Weights of a small image captioner.
Model: 5.72M parameters, 64-pixel images, encoder activation gelu, encoder moe top_k, encoder num experts 4, encoder width 256, decoder width 128, decoder layers 6, decoder norm layernorm, decoder activation gelu.
Training: adamw at rate 0.0014, 12600 steps, batches of 128.
Data: 195000 training examples, 8.3 epochs.
Rows from block 2 of the text decoder of a small image captioner, named by matrix and row number. Rows with one number belong to one neuron. Each number is 50 + 15 x the weight over its row's rms, rounded and kept within 0 to 99. All counts start at 0.
After each neuron's rows are labels from the 100 texts, of 14976, where the neuron reaches its highest value: "fires on" is the input token at the peak. Only what is clearly more common there than usual is listed. The data: simulated telescope pictures of galaxies. In brackets: how many of the 100, against the usual share in percent.
# fc1: MLP up (decoder.blocks.2.mlp.fc1.weight, 512x128), inputs 0-127
# fc2: MLP down (decoder.blocks.2.mlp.fc2.weight, 128x512, transposed), outputs 0-127

fc1.436:51 44 69 45 71 62 34 40 49 68 51 43 70 28 27 52 64 51 45 48 65 49 61 58 55 55 37 48 38 53 57 46 60 41 22 27 44 59 38 39 46 27 50 16 35 53 88 47 54 64 62 46 63 55 49 50 57 44 71 54 48 69 52 48 54 49 40 24 47 50 24 49 46 40 42 49 20 42 68 58 28 59 38 41 51 24 57 54 69 57 56 52 51 54 71 28 30 48 51 63 53 38 99 39 51 50 38 65 36 49 55 24 64 90 43 55 45 14 59 32 66 50 61 48 33 99 69 44
fc2.436:45 73 55 56 55 42 64 35 46 35 45 69 64 31 37 34 56 41 88 37 67 49 47 39 64 50 75 52 84 86 40 63 39 40 54 78 66 41 49 68 55 66 46 32 43 40 61 64 43 50 50 70 69 35 47 40 34 54 37 31 46 14 41 53 64 25 58 43 31 41 74 52 33 41 57 62 67 65 40 27 61 20 44 49 59 57 32 48 44 50 35 07 60 31 57 50 51 39 66 42 32 58 45 61 45 65 51 37 73 66 54 58 55 48 59 57 86 64 34 74 65 39 45 59 62 49 40 19
fires on: "star" (100 vs 6.3)

fc1.142:69 66 41 44 36 58 67 69 69 49 39 41 40 52 44 42 49 61 63 59 44 58 52 89 63 36 66 59 49 54 40 36 37 49 43 55 70 70 55 45 12 68 64 65 91 50 43 30 61 29 51 58 35 42 69 40 65 35 59 32 41 37 72 37 32 74 68 65 74 37 39 73 61 45 38 21 59 62 52 39 64 59 54 61 29 75 59 22 49 41 75 53 37 47 22 47 60 45 62 62 44 53 35 70 59 53 27 44 40 45 69 68 40 39 32 43 27 41 46 43 44 15 34 52 77 34 55 43
fc2.142:51 66 50 35 45 65 69 28 26 44 68 44 55 44 47 40 57 27 41 73 73 68 49 75 46 50 67 44 49 72 58 67 74 37 30 48 49 39 37 47 57 22 38 67 35 50 43 50 43 58 76 39 54 74 71 09 62 45 48 73 56 51 48 56 50 40 49 51 57 51 50 40 35 39 65 48 29 44 19 93 71 70 59 47 46 60 56 42 53 40 62 70 34 51 68 58 61 70 47 33 73 78 41 51 42 54 51 25 76 43 51 39 59 59 10 36 58 48 46 60 52 53 59 43 14 51 59 21
fires on: "round" (100 vs 1.6)

fc1.46:52 43 58 04 59 59 59 37 62 65 55 41 40 29 50 47 51 40 52 35 57 47 47 69 84 27 44 63 27 56 49 43 44 36 66 58 67 81 58 39 21 45 80 23 56 66 77 71 72 51 67 52 52 29 71 63 54 52 34 40 26 56 76 47 79 57 79 38 36 57 42 67 51 29 53 42 26 35 49 37 28 68 36 68 47 47 53 63 44 54 43 29 44 61 34 61 38 33 43 63 37 51 48 56 41 54 27 42 47 73 41 69 68 51 39 69 36 55 44 27 74 37 20 52 65 54 54 54
fc2.46:50 76 38 55 35 27 84 34 48 37 20 85 42 61 50 53 37 48 26 66 65 44 69 68 37 58 61 28 63 74 32 77 47 67 43 71 25 30 60 33 60 32 50 50 38 44 40 41 37 54 57 47 32 52 37 32 50 52 64 80 51 29 33 61 40 56 34 42 65 46 57 44 60 59 57 55 46 76 35 45 42 36 70 28 58 65 27 54 49 28 61 66 82 47 43 40 68 58 33 39 60 81 57 66 64 56 49 34 73 48 72 44 63 52 43 36 83 58 68 53 57 31 65 65 40 50 43 44
fires on: "<end>" (83 vs 18.3); "bright" (17 vs 4.7)

fc1.0:40 83 40 75 27 34 56 31 26 40 47 56 48 57 52 44 23 47 39 49 54 46 59 23 17 46 42 35 71 72 41 72 58 79 54 73 25 38 48 53 67 62 68 43 35 43 33 80 20 58 54 44 52 44 40 48 40 62 43 68 49 48 32 83 46 32 25 40 54 64 80 44 36 63 43 58 53 67 40 57 59 23 44 33 79 61 33 53 54 37 44 56 59 31 35 46 73 50 50 27 66 76 37 61 50 50 63 39 69 48 45 43 49 51 77 46 66 73 54 61 60 51 73 43 62 46 35 29
fc2.0:43 36 29 59 52 26 35 76 54 29 46 48 78 55 55 67 18 65 33 56 55 49 56 37 34 67 58 45 36 32 43 74 61 53 35 59 29 29 42 43 48 07 20 70 73 39 48 34 52 56 36 49 34 44 39 81 55 48 61 62 38 66 24 70 45 50 51 66 56 71 48 64 71 77 56 49 48 64 44 39 43 52 54 44 42 47 46 55 75 32 53 24 52 49 44 44 81 41 33 47 51 57 66 36 36 35 63 59 69 65 10 64 47 45 56 35 65 42 66 40 48 63 44 42 37 68 13 51
fires on: "a" (59 vs 4.7); "near" (40 vs 4.7)

fc1.246:46 69 60 37 67 58 64 29 42 52 43 51 52 34 36 49 49 54 59 60 58 31 74 45 75 55 51 43 33 61 35 37 50 37 57 94 45 69 55 60 28 44 99 22 45 58 45 99 78 43 62 54 47 25 59 37 33 39 36 51 43 56 73 62 52 53 51 45 44 52 45 50 60 44 38 29 32 58 49 37 29 28 41 54 69 50 49 62 58 42 51 40 67 52 17 46 48 38 41 67 49 70 33 57 56 43 31 21 61 74 56 52 47 48 43 55 41 74 59 50 65 47 40 64 52 40 55 25
fc2.246:26 45 48 45 39 24 58 31 39 41 33 67 49 55 28 36 47 62 63 55 67 51 71 34 42 76 50 35 57 87 38 72 34 43 42 60 40 34 52 50 81 57 40 52 23 44 45 55 29 65 71 38 44 35 45 30 57 75 56 69 56 27 17 59 62 68 43 40 50 44 69 39 59 42 48 52 45 65 36 20 36 46 47 24 52 29 39 44 55 39 70 55 58 49 39 41 59 21 68 43 51 82 46 57 68 62 37 47 62 40 68 36 65 47 47 57 78 60 67 72 83 22 56 70 40 71 46 37
fires on: "-" (100 vs 5)

fc1.61:16 49 61 49 39 58 30 68 47 52 78 36 72 38 39 38 56 50 70 49 64 59 57 31 54 45 41 50 53 55 58 48 53 43 40 42 55 37 48 36 57 64 16 61 65 50 46 18 40 36 57 30 79 67 53 46 65 38 68 56 31 64 46 44 55 44 51 58 46 39 50 62 28 53 46 67 65 34 60 59 68 67 35 50 39 33 74 39 58 53 34 47 08 56 78 54 64 46 58 42 53 34 68 40 41 59 57 70 60 37 36 31 39 57 77 67 43 34 44 36 76 29 58 00 49 92 64 46
fc2.61:32 33 43 53 52 30 58 49 49 51 47 73 79 49 54 66 44 43 35 48 59 35 66 27 76 47 45 30 52 48 43 57 43 28 43 77 35 28 67 19 55 32 31 53 52 35 59 53 83 33 40 61 61 39 37 36 54 52 57 59 48 34 35 50 54 40 47 27 31 30 61 62 43 53 34 69 41 61 50 36 54 60 58 53 61 44 38 82 47 44 34 23 65 31 50 42 78 35 34 47 62 58 82 24 44 35 56 40 52 77 75 60 64 60 70 80 69 59 62 30 80 37 38 46 38 81 67 47
fires on: "star" (100 vs 6.3)

fc1.65:52 99 45 47 25 49 71 15 57 38 55 37 32 47 38 22 33 43 40 44 67 53 68 33 35 59 56 54 40 84 40 58 58 68 55 64 38 46 55 51 56 63 64 50 51 55 45 70 38 75 72 33 29 58 66 60 57 72 48 68 35 48 25 83 51 31 48 44 56 64 69 35 27 42 57 29 34 52 39 77 52 45 46 25 86 82 54 57 34 31 33 48 49 56 27 48 46 46 72 23 65 58 39 60 39 56 38 43 65 61 42 39 67 63 53 45 41 61 43 57 58 48 58 46 43 50 33 44
fc2.65:69 31 26 38 58 62 49 39 57 18 58 36 34 42 43 20 55 21 59 57 75 69 56 55 44 52 71 74 46 61 23 64 78 69 52 28 57 49 46 52 66 29 50 72 56 60 50 48 51 64 83 47 48 65 69 73 45 51 39 57 37 54 46 81 72 37 56 53 30 65 49 26 46 29 62 49 61 29 13 68 65 56 55 31 59 45 46 55 22 30 43 54 42 55 70 45 47 60 67 43 38 55 47 57 14 55 46 51 71 35 16 52 48 54 44 44 45 61 33 72 46 60 62 54 27 43 32 55
fires on: "<end>" (100 vs 18.3)

fc1.239:65 70 55 57 39 54 59 65 70 58 42 43 45 54 51 48 47 61 54 55 49 49 46 92 55 28 62 66 60 53 51 41 39 44 48 59 68 54 31 54 06 62 54 64 79 41 40 31 37 23 48 64 53 57 60 31 64 34 65 30 45 37 76 33 30 72 70 66 80 34 41 75 45 47 35 31 49 64 59 44 64 57 59 60 27 81 57 16 44 44 84 46 47 21 29 61 67 47 52 49 47 52 43 50 57 36 32 48 37 53 73 58 48 37 28 51 36 29 55 32 38 29 39 49 81 39 58 38
fc2.239:52 66 72 38 44 63 60 24 37 43 68 44 62 35 42 35 72 25 52 63 80 61 59 65 61 52 61 55 48 87 43 59 80 33 40 47 58 49 30 52 50 35 40 58 24 49 50 61 39 58 77 37 61 73 67 04 59 38 41 49 43 52 65 54 49 46 64 60 53 48 39 39 33 30 58 55 32 39 23 90 60 59 59 40 48 60 65 45 39 40 70 63 37 46 66 60 59 70 46 48 56 74 43 43 30 39 44 34 62 47 44 45 64 56 12 51 50 41 38 56 61 62 56 45 31 59 60 01
fires on: "round" (100 vs 1.6)

fc1.371:65 81 61 57 46 47 49 57 59 51 37 54 51 50 40 53 60 72 51 68 48 40 56 81 59 55 63 48 50 52 43 36 53 46 42 66 56 65 29 65 14 52 71 55 67 38 30 49 48 29 45 62 47 48 52 25 46 35 59 26 57 41 83 38 24 81 58 69 81 23 35 63 52 55 38 22 41 68 60 44 46 43 60 50 30 60 57 24 61 34 95 43 55 31 28 47 62 54 51 64 44 60 31 46 62 43 32 51 37 50 85 39 37 38 17 47 41 40 74 46 36 48 45 68 53 32 63 30
fc2.371:30 83 43 50 33 42 65 35 41 37 45 65 42 49 55 38 52 60 72 52 60 43 48 39 49 74 48 33 63 94 38 71 47 59 58 59 49 62 30 75 69 68 64 65 28 44 46 63 33 53 57 52 33 44 43 19 49 62 40 45 48 36 35 64 41 41 40 73 55 63 60 47 47 56 70 58 52 64 36 55 64 34 41 34 45 64 45 22 51 39 60 68 56 40 41 56 40 48 38 54 48 84 23 56 41 47 64 20 67 42 38 54 52 33 41 32 67 77 42 81 66 42 80 55 63 38 43 00
fires on: "round" (100 vs 1.6)

fc1.474:54 27 54 27 52 34 54 29 01 52 44 58 54 46 40 60 57 61 34 56 58 36 59 45 76 67 27 23 54 60 54 66 53 42 29 47 26 42 41 67 57 54 67 25 07 46 82 80 48 47 58 51 52 54 41 32 56 60 51 70 59 46 56 55 49 58 50 14 57 42 42 53 46 47 58 67 18 57 47 47 29 51 53 46 58 19 51 55 55 45 56 59 46 53 63 47 65 69 48 60 63 76 59 36 47 39 55 31 31 73 55 56 67 70 64 54 52 68 54 60 75 71 45 60 14 79 61 30
fc2.474:43 95 43 79 43 27 74 47 55 32 38 63 45 58 47 42 35 59 36 51 47 36 55 38 44 69 59 42 70 64 43 77 27 60 59 78 53 26 71 52 52 61 60 57 57 31 37 54 39 60 37 60 49 24 28 40 36 62 57 49 57 15 15 65 50 22 20 42 58 49 84 53 45 64 46 58 50 66 65 36 63 23 55 49 73 67 39 52 52 39 28 34 67 30 42 48 49 26 45 29 52 63 43 58 67 57 56 47 64 70 51 39 45 45 60 41 76 55 56 57 44 48 82 69 64 42 38 32
fires on: "a" (100 vs 4.7)

fc1.93:66 60 64 36 56 58 59 64 69 48 41 46 60 48 41 49 58 72 58 63 48 45 56 91 69 41 64 53 36 50 50 36 45 38 29 66 67 68 41 53 09 43 64 47 79 42 54 36 68 29 51 62 37 45 64 26 62 28 67 36 52 46 79 36 24 77 64 64 86 37 26 65 61 48 43 26 48 62 61 39 48 64 55 56 31 69 62 21 59 43 82 43 43 46 30 38 62 52 51 71 48 49 44 45 63 41 32 54 33 44 77 45 46 40 19 38 42 30 64 38 47 26 36 58 55 40 70 41
fc2.93:37 73 44 43 38 55 73 25 34 46 62 53 54 33 42 34 57 27 57 67 71 55 59 59 47 66 66 44 53 85 51 71 74 38 44 59 51 49 29 55 58 43 45 63 33 49 43 63 48 54 87 37 45 65 67 07 61 50 30 64 45 38 37 65 56 38 40 54 52 64 58 37 37 39 62 47 34 44 16 87 72 60 51 54 58 61 47 40 56 43 59 64 41 48 50 52 46 49 51 43 66 86 35 54 43 48 50 23 88 40 37 36 66 52 14 41 60 63 51 70 65 47 64 45 36 50 49 10
fires on: "round" (100 vs 1.6)

fc1.485:51 58 28 61 73 41 42 41 63 52 41 66 46 43 56 64 34 71 38 53 43 25 55 33 50 61 37 33 37 50 19 41 53 53 50 76 32 39 39 78 52 45 88 38 60 32 60 84 78 16 44 57 18 51 38 45 41 45 50 71 50 61 60 45 35 71 51 67 66 62 25 48 67 70 43 55 45 82 41 42 34 32 51 47 60 53 44 64 58 35 51 40 68 47 32 46 65 58 28 77 62 64 59 31 47 26 63 33 50 36 48 84 56 33 63 30 51 80 65 39 63 62 54 51 57 43 34 35
fc2.485:47 35 46 35 46 45 26 50 52 79 52 53 45 37 68 65 41 47 33 36 55 60 32 59 52 33 22 57 34 55 58 48 62 36 36 37 52 52 06 28 66 25 32 43 48 54 55 56 52 53 66 30 65 79 49 61 79 52 41 66 23 76 64 36 70 67 61 51 44 70 24 68 52 49 32 50 38 50 25 56 27 67 36 51 39 27 53 49 51 60 67 38 38 60 54 51 49 54 34 67 53 62 80 27 34 30 55 63 40 50 29 67 81 54 34 62 43 53 48 21 72 65 41 34 48 81 46 59
fires on: "a" (100 vs 4.7)

fc1.220:39 53 55 35 46 65 35 68 21 50 61 32 61 37 42 40 55 54 66 71 62 81 53 55 46 47 57 61 54 52 73 55 57 43 26 40 57 57 44 30 47 39 31 66 61 67 35 24 42 45 62 40 92 64 72 35 51 37 79 54 35 60 47 52 70 47 58 46 45 39 51 67 14 28 25 35 61 38 49 47 73 70 26 60 36 22 49 27 66 48 53 47 29 47 72 55 54 45 71 40 60 41 52 63 47 76 36 54 68 57 38 08 36 67 50 73 44 32 48 41 59 19 45 38 42 68 55 37
fc2.220:31 21 27 38 62 29 40 52 37 48 46 87 55 51 67 77 38 62 41 47 48 50 39 52 75 42 39 38 44 31 53 59 22 32 25 73 50 37 59 39 51 33 54 53 47 46 71 52 60 45 32 50 58 38 53 42 68 54 53 60 57 38 62 50 67 61 66 42 21 53 38 66 46 51 62 66 47 50 47 18 42 62 46 58 52 20 28 64 62 44 48 13 42 56 56 51 80 42 44 41 50 63 79 20 39 40 67 51 49 64 59 72 66 44 49 68 81 62 54 42 80 39 20 53 13 68 51 52
fires on: "star" (100 vs 6.3)

fc1.185:66 72 60 46 38 55 66 58 72 44 38 49 42 55 46 47 55 66 50 66 45 45 51 95 65 28 69 59 48 54 41 31 46 42 44 74 68 66 46 59 10 56 74 53 80 39 50 35 53 32 49 60 31 45 66 32 52 32 53 29 53 42 77 38 23 76 66 67 79 34 39 68 54 45 48 26 48 68 57 43 50 53 62 58 33 79 58 26 48 35 82 50 49 38 15 55 67 54 47 58 48 56 34 53 60 38 33 41 36 43 74 60 47 40 22 34 36 41 58 38 36 33 39 59 65 31 62 37
fc2.185:41 75 48 44 36 52 77 26 37 40 55 57 48 50 48 42 58 42 59 60 60 56 52 63 44 56 54 37 58 85 54 77 61 46 43 56 52 45 37 72 61 47 50 62 22 46 42 61 32 60 76 44 32 63 55 00 58 53 37 63 61 36 40 55 44 48 35 58 66 65 55 32 48 43 64 46 39 59 30 76 64 52 56 44 45 62 50 25 53 43 70 81 49 51 50 53 46 63 41 48 65 87 32 52 49 47 61 20 71 33 56 37 58 44 15 25 62 60 47 76 56 46 82 51 46 38 55 06
fires on: "round" (100 vs 1.6)

fc1.488:30 49 45 34 56 45 35 71 53 58 68 45 78 37 51 50 54 71 48 52 53 48 56 61 54 54 37 40 29 45 54 43 57 40 06 55 39 34 38 37 36 40 37 54 64 47 61 31 63 24 56 30 45 86 53 41 81 33 89 68 30 64 58 48 39 67 40 57 65 46 21 69 50 59 36 49 65 48 67 55 55 84 24 47 36 32 65 28 69 55 53 49 14 52 64 37 69 60 53 56 67 32 73 32 49 44 55 63 50 43 57 40 52 58 48 52 41 42 57 26 72 31 42 23 39 71 70 34
fc2.488:61 56 48 67 48 44 65 46 50 39 52 55 88 49 39 48 57 21 39 61 84 59 75 54 38 38 76 46 65 51 42 72 66 40 46 62 30 14 49 28 43 36 21 64 53 32 50 47 40 35 48 54 63 70 61 32 47 35 58 58 38 36 32 55 40 31 42 34 61 39 57 50 41 48 46 62 55 54 37 70 77 55 74 51 65 74 41 71 40 41 41 31 59 21 68 46 81 60 61 28 67 56 69 38 43 45 45 42 84 55 41 53 56 63 54 57 80 47 53 39 56 42 31 41 22 82 56 25
fires on: "star" (100 vs 6.3)

fc1.341:55 70 52 63 35 49 58 73 65 45 27 49 55 59 42 48 36 77 62 56 44 41 58 76 54 31 63 33 59 52 46 45 39 42 38 87 57 69 50 58 13 58 66 53 71 42 36 40 57 35 48 71 39 27 56 36 49 34 56 36 58 35 74 41 30 70 44 61 64 37 46 73 63 65 44 34 60 78 66 26 51 44 60 57 29 68 45 15 63 50 74 46 54 43 18 45 74 39 42 60 48 72 35 52 71 44 46 44 56 42 82 50 35 22 25 41 64 55 58 48 47 19 47 58 67 32 71 40
fc2.341:53 39 56 39 51 61 50 19 38 59 79 30 62 40 39 19 62 18 54 53 74 58 55 38 52 66 60 50 39 80 54 49 76 28 36 33 51 52 34 24 64 42 36 53 38 50 60 72 61 59 71 31 55 69 60 36 63 51 33 61 44 68 31 69 61 25 39 40 49 66 53 28 38 36 63 50 26 30 20 88 67 67 44 54 74 50 68 65 50 61 40 63 33 47 64 52 39 31 66 49 58 59 51 45 46 56 38 57 74 58 28 34 72 75 41 54 46 45 49 69 67 51 54 37 32 73 56 26
fires on: "round" (100 vs 1.6)

fc1.302:65 69 51 41 35 46 64 48 77 65 31 57 32 52 40 47 52 61 51 47 46 30 53 66 69 43 53 56 34 61 26 30 41 44 75 68 61 72 56 63 29 75 74 42 72 51 35 58 68 43 52 57 32 35 64 45 50 49 41 33 41 35 72 38 47 83 70 68 59 26 47 66 62 43 30 25 36 61 37 34 33 45 63 55 36 68 60 45 38 34 70 34 63 45 09 46 42 49 53 64 33 59 33 67 50 42 27 43 41 50 65 75 67 29 33 60 24 68 55 41 45 41 21 72 78 33 44 48
fc2.302:55 66 29 52 39 23 91 32 45 35 33 90 36 74 61 63 48 57 31 42 52 39 49 51 44 61 51 35 68 70 46 82 37 57 59 71 50 20 48 53 70 54 50 61 27 35 39 57 23 46 40 57 42 52 33 14 50 69 49 62 65 08 38 49 56 49 45 43 58 52 69 52 53 58 55 63 37 66 31 43 56 41 74 37 62 69 32 55 38 34 48 65 64 39 47 52 52 68 26 29 61 77 46 52 56 46 63 25 54 59 58 54 64 37 34 35 75 71 60 60 35 54 63 73 39 45 46 35
fires on: "-" (100 vs 5)

fc1.340:75 79 54 64 35 41 68 48 52 48 31 58 38 58 52 51 40 67 35 64 40 37 53 94 44 36 70 43 59 55 44 41 51 56 44 72 52 56 35 54 03 56 73 45 59 41 45 53 49 44 41 77 37 36 47 30 46 46 47 39 59 35 68 55 29 65 44 48 72 36 53 57 50 62 41 13 33 69 56 48 47 46 54 50 47 67 41 19 58 40 91 58 64 23 18 49 63 49 44 47 57 62 31 63 76 41 41 39 52 45 86 48 57 42 16 41 48 40 75 48 33 46 55 67 59 34 50 30
fc2.340:34 72 58 58 35 60 33 53 43 45 56 45 47 44 45 39 56 61 76 58 51 64 36 74 46 29 62 49 64 75 60 42 48 43 52 35 66 66 28 89 42 65 56 52 38 48 53 51 27 45 57 51 59 62 64 13 44 50 47 32 46 68 69 31 43 59 57 60 63 51 33 70 50 49 66 49 61 62 50 60 61 45 31 63 16 51 49 09 70 54 76 59 37 39 66 55 46 59 47 66 40 61 21 65 44 58 68 49 62 11 60 69 46 31 33 25 52 52 40 63 56 33 69 53 63 33 52 01
fires on: "-" (100 vs 5)

fc1.337:66 72 44 68 40 49 72 48 74 55 33 55 29 41 46 42 37 54 65 46 48 43 55 53 73 42 66 56 54 60 26 49 41 47 85 66 70 70 55 46 35 78 69 38 79 46 48 59 77 40 47 81 55 30 61 53 25 49 43 31 32 36 69 49 69 49 67 43 49 29 67 77 51 45 26 40 58 63 47 31 44 32 37 68 44 58 34 42 41 39 44 19 70 32 25 38 42 29 47 55 35 49 38 71 47 63 34 42 69 57 65 76 54 34 62 60 55 63 50 40 61 21 37 63 83 35 32 40
fc2.337:39 27 37 33 46 38 59 37 42 40 53 80 48 46 62 64 40 30 21 71 78 52 60 64 38 58 50 51 53 74 51 61 64 44 53 48 45 14 33 22 72 18 18 65 35 51 46 42 29 46 72 39 69 72 51 26 60 52 59 76 41 49 43 45 68 65 57 49 39 52 42 58 50 43 50 70 35 46 15 61 52 75 72 36 46 39 39 66 41 36 59 61 52 50 59 54 70 73 17 44 66 58 70 51 40 38 64 40 51 45 47 57 74 49 29 58 63 50 68 29 69 47 45 71 26 76 48 55
fires on: "-" (91 vs 5)

fc1.72:39 21 50 38 92 56 17 40 52 64 53 54 67 45 52 62 60 56 33 53 50 42 54 49 47 53 35 52 25 45 47 38 62 34 58 37 42 46 28 43 54 21 63 39 45 54 64 76 73 25 55 26 54 66 47 59 55 51 43 62 38 85 56 43 62 69 54 50 40 71 03 55 67 39 45 52 43 37 49 33 32 62 40 58 50 10 40 59 73 56 47 48 56 50 61 36 48 59 36 83 48 36 83 39 45 30 57 70 43 25 24 75 68 48 48 57 42 51 69 34 68 71 37 56 45 63 46 50
fc2.72:57 82 39 64 41 28 81 39 46 28 36 63 46 56 45 40 33 62 39 54 62 40 64 48 28 73 66 42 69 76 42 80 30 68 53 79 41 36 47 61 41 63 60 58 45 48 36 59 20 56 46 62 38 39 49 30 47 57 63 65 45 10 38 74 43 40 40 57 76 60 67 65 45 63 47 46 45 80 50 34 57 20 50 34 71 84 40 40 58 27 56 38 61 31 24 50 40 45 59 30 53 71 37 62 62 53 47 31 60 70 46 40 50 40 57 36 66 59 56 65 42 53 52 62 56 40 25 25
fires on: "ring" (100 vs 1.7)

fc1.428:58 72 60 55 50 51 62 45 48 46 38 56 57 54 45 53 49 70 42 71 46 37 55 97 44 36 72 43 46 51 52 49 61 44 32 84 52 53 31 56 07 37 75 45 58 43 44 48 55 33 45 64 37 46 56 23 54 34 55 43 57 48 70 49 32 78 47 63 70 39 37 53 60 57 40 16 38 65 54 45 50 57 57 55 47 66 46 19 66 42 93 57 52 36 23 37 74 51 41 57 60 63 36 50 70 35 40 40 53 34 82 33 48 35 06 41 55 50 80 47 40 44 46 60 38 35 58 24
fc2.428:32 80 69 49 46 77 55 45 32 46 62 45 50 41 46 31 58 53 80 75 64 60 53 70 42 39 62 50 69 77 56 45 61 42 57 42 50 68 25 70 35 60 52 61 30 61 50 52 41 40 75 38 54 62 72 00 43 44 44 42 29 57 76 43 33 60 62 59 59 62 40 66 50 43 42 37 62 53 44 66 67 46 25 58 34 63 44 17 69 50 77 62 46 48 50 50 41 63 48 61 49 52 24 69 41 45 54 32 65 22 54 53 46 32 37 35 43 61 41 64 67 38 51 40 60 37 42 00
fires on: "round" (100 vs 1.6)

fc1.41:52 86 80 49 51 57 60 40 38 35 46 44 69 42 27 40 65 57 57 77 60 49 77 78 58 41 68 32 46 61 41 45 68 41 18 81 42 64 51 57 23 34 79 36 40 46 45 38 47 51 67 54 50 35 64 13 43 23 60 46 54 52 63 59 25 67 45 51 66 31 35 41 53 47 45 33 41 67 55 50 41 48 58 39 57 59 53 31 62 41 73 62 44 52 44 42 75 51 55 56 58 69 37 52 61 46 36 35 56 44 80 26 41 51 27 41 59 46 57 57 54 25 52 59 13 50 75 11
fc2.41:48 35 63 41 63 67 49 19 29 63 69 44 58 39 28 22 77 40 67 54 71 50 71 15 56 65 53 45 41 73 61 36 63 20 53 49 57 47 42 42 64 54 41 54 23 52 45 73 72 59 71 27 62 65 67 22 59 49 44 63 45 45 41 56 62 34 47 33 43 52 58 31 31 36 37 48 33 33 26 69 71 76 40 59 70 38 57 69 48 60 30 44 37 58 64 42 21 43 73 49 64 42 57 42 53 53 40 54 60 61 34 23 69 62 40 66 43 63 51 67 67 52 40 40 24 68 74 33
fires on: "<end>" (100 vs 18.3)

fc1.465:53 77 41 55 46 54 59 58 58 35 38 50 55 49 42 47 56 67 62 60 58 34 65 47 60 41 59 23 56 61 26 32 52 55 40 70 46 59 57 88 41 52 86 55 56 36 42 56 64 36 55 67 22 31 50 32 36 35 42 47 57 43 59 51 21 64 44 72 60 43 40 41 64 74 67 44 59 88 49 42 57 15 61 46 44 70 60 35 54 35 61 54 41 56 36 50 74 50 47 66 46 99 32 44 54 35 52 24 53 32 61 70 35 31 47 20 54 78 48 63 61 42 56 39 45 45 70 19
fc2.465:47 27 59 33 51 57 34 37 41 65 61 41 54 32 48 43 60 33 56 47 70 71 52 54 53 41 43 57 33 66 51 41 66 32 37 33 55 59 34 20 59 20 22 52 31 60 54 59 63 63 76 21 75 77 64 48 82 42 51 56 29 65 58 52 74 62 62 36 35 53 31 51 38 36 15 46 34 41 23 63 47 84 24 44 47 28 54 59 44 56 58 48 36 57 64 38 44 51 59 60 62 51 75 40 32 46 39 60 43 51 40 44 76 68 35 68 38 44 46 44 71 55 40 37 40 98 58 43
fires on: "-" (100 vs 5)

fc1.510:52 27 77 39 59 48 53 21 32 54 54 44 63 35 24 48 75 41 49 42 66 37 70 40 76 61 39 39 46 68 43 56 54 39 31 27 37 68 45 40 58 46 68 03 23 55 98 69 46 69 67 51 62 23 45 47 52 56 50 44 52 63 49 58 51 49 42 23 45 42 43 39 54 35 54 81 11 46 57 52 22 45 58 38 58 29 60 66 54 51 54 62 46 57 61 44 43 45 50 59 37 61 61 45 47 45 36 50 32 53 55 50 69 84 67 59 51 36 52 59 70 54 53 49 28 89 70 47
fc2.510:50 75 37 73 52 43 63 48 52 38 36 55 51 43 40 35 31 53 71 51 54 48 62 33 37 55 65 46 66 69 43 76 43 52 59 70 58 34 71 54 58 55 57 44 66 27 42 50 65 58 48 62 44 21 32 59 33 55 36 54 45 30 15 64 60 28 18 33 53 57 89 37 48 52 50 51 64 64 47 37 58 29 38 55 66 59 17 48 52 50 17 20 74 35 54 36 44 17 58 42 47 57 42 66 60 67 55 48 81 53 45 42 41 43 67 31 90 63 46 64 51 36 77 58 67 39 45 29
fires on: "ring" (100 vs 1.7)

fc1.283:44 44 61 77 34 45 42 71 32 34 39 54 62 60 24 34 32 64 58 72 49 63 66 26 57 41 54 32 68 63 48 41 54 53 49 45 44 56 60 46 64 78 52 43 54 32 35 27 45 62 51 64 77 42 45 49 01 35 75 35 58 57 48 60 60 51 45 52 41 13 77 61 32 55 34 56 61 61 58 27 39 33 46 51 45 04 39 46 64 30 40 36 65 50 73 26 52 53 66 41 41 39 53 69 41 82 49 61 50 44 71 38 33 62 87 53 64 58 58 46 48 27 55 60 30 60 61 48
fc2.283:17 17 23 58 40 21 60 57 47 37 51 84 62 58 68 71 16 55 31 50 54 54 53 33 51 66 41 38 61 57 53 72 37 39 45 61 49 33 53 30 74 38 18 62 46 28 53 45 44 53 44 55 52 35 30 36 54 58 41 67 56 27 25 53 75 49 42 52 15 59 67 59 56 65 51 68 45 59 31 27 37 57 44 42 60 16 30 71 65 42 59 51 52 39 41 50 54 30 19 37 55 59 61 45 47 46 82 34 53 62 40 49 63 41 58 50 68 49 68 50 75 51 59 67 53 69 28 61
fires on: "star" (41 vs 6.3); "edge" (24 vs 1.7)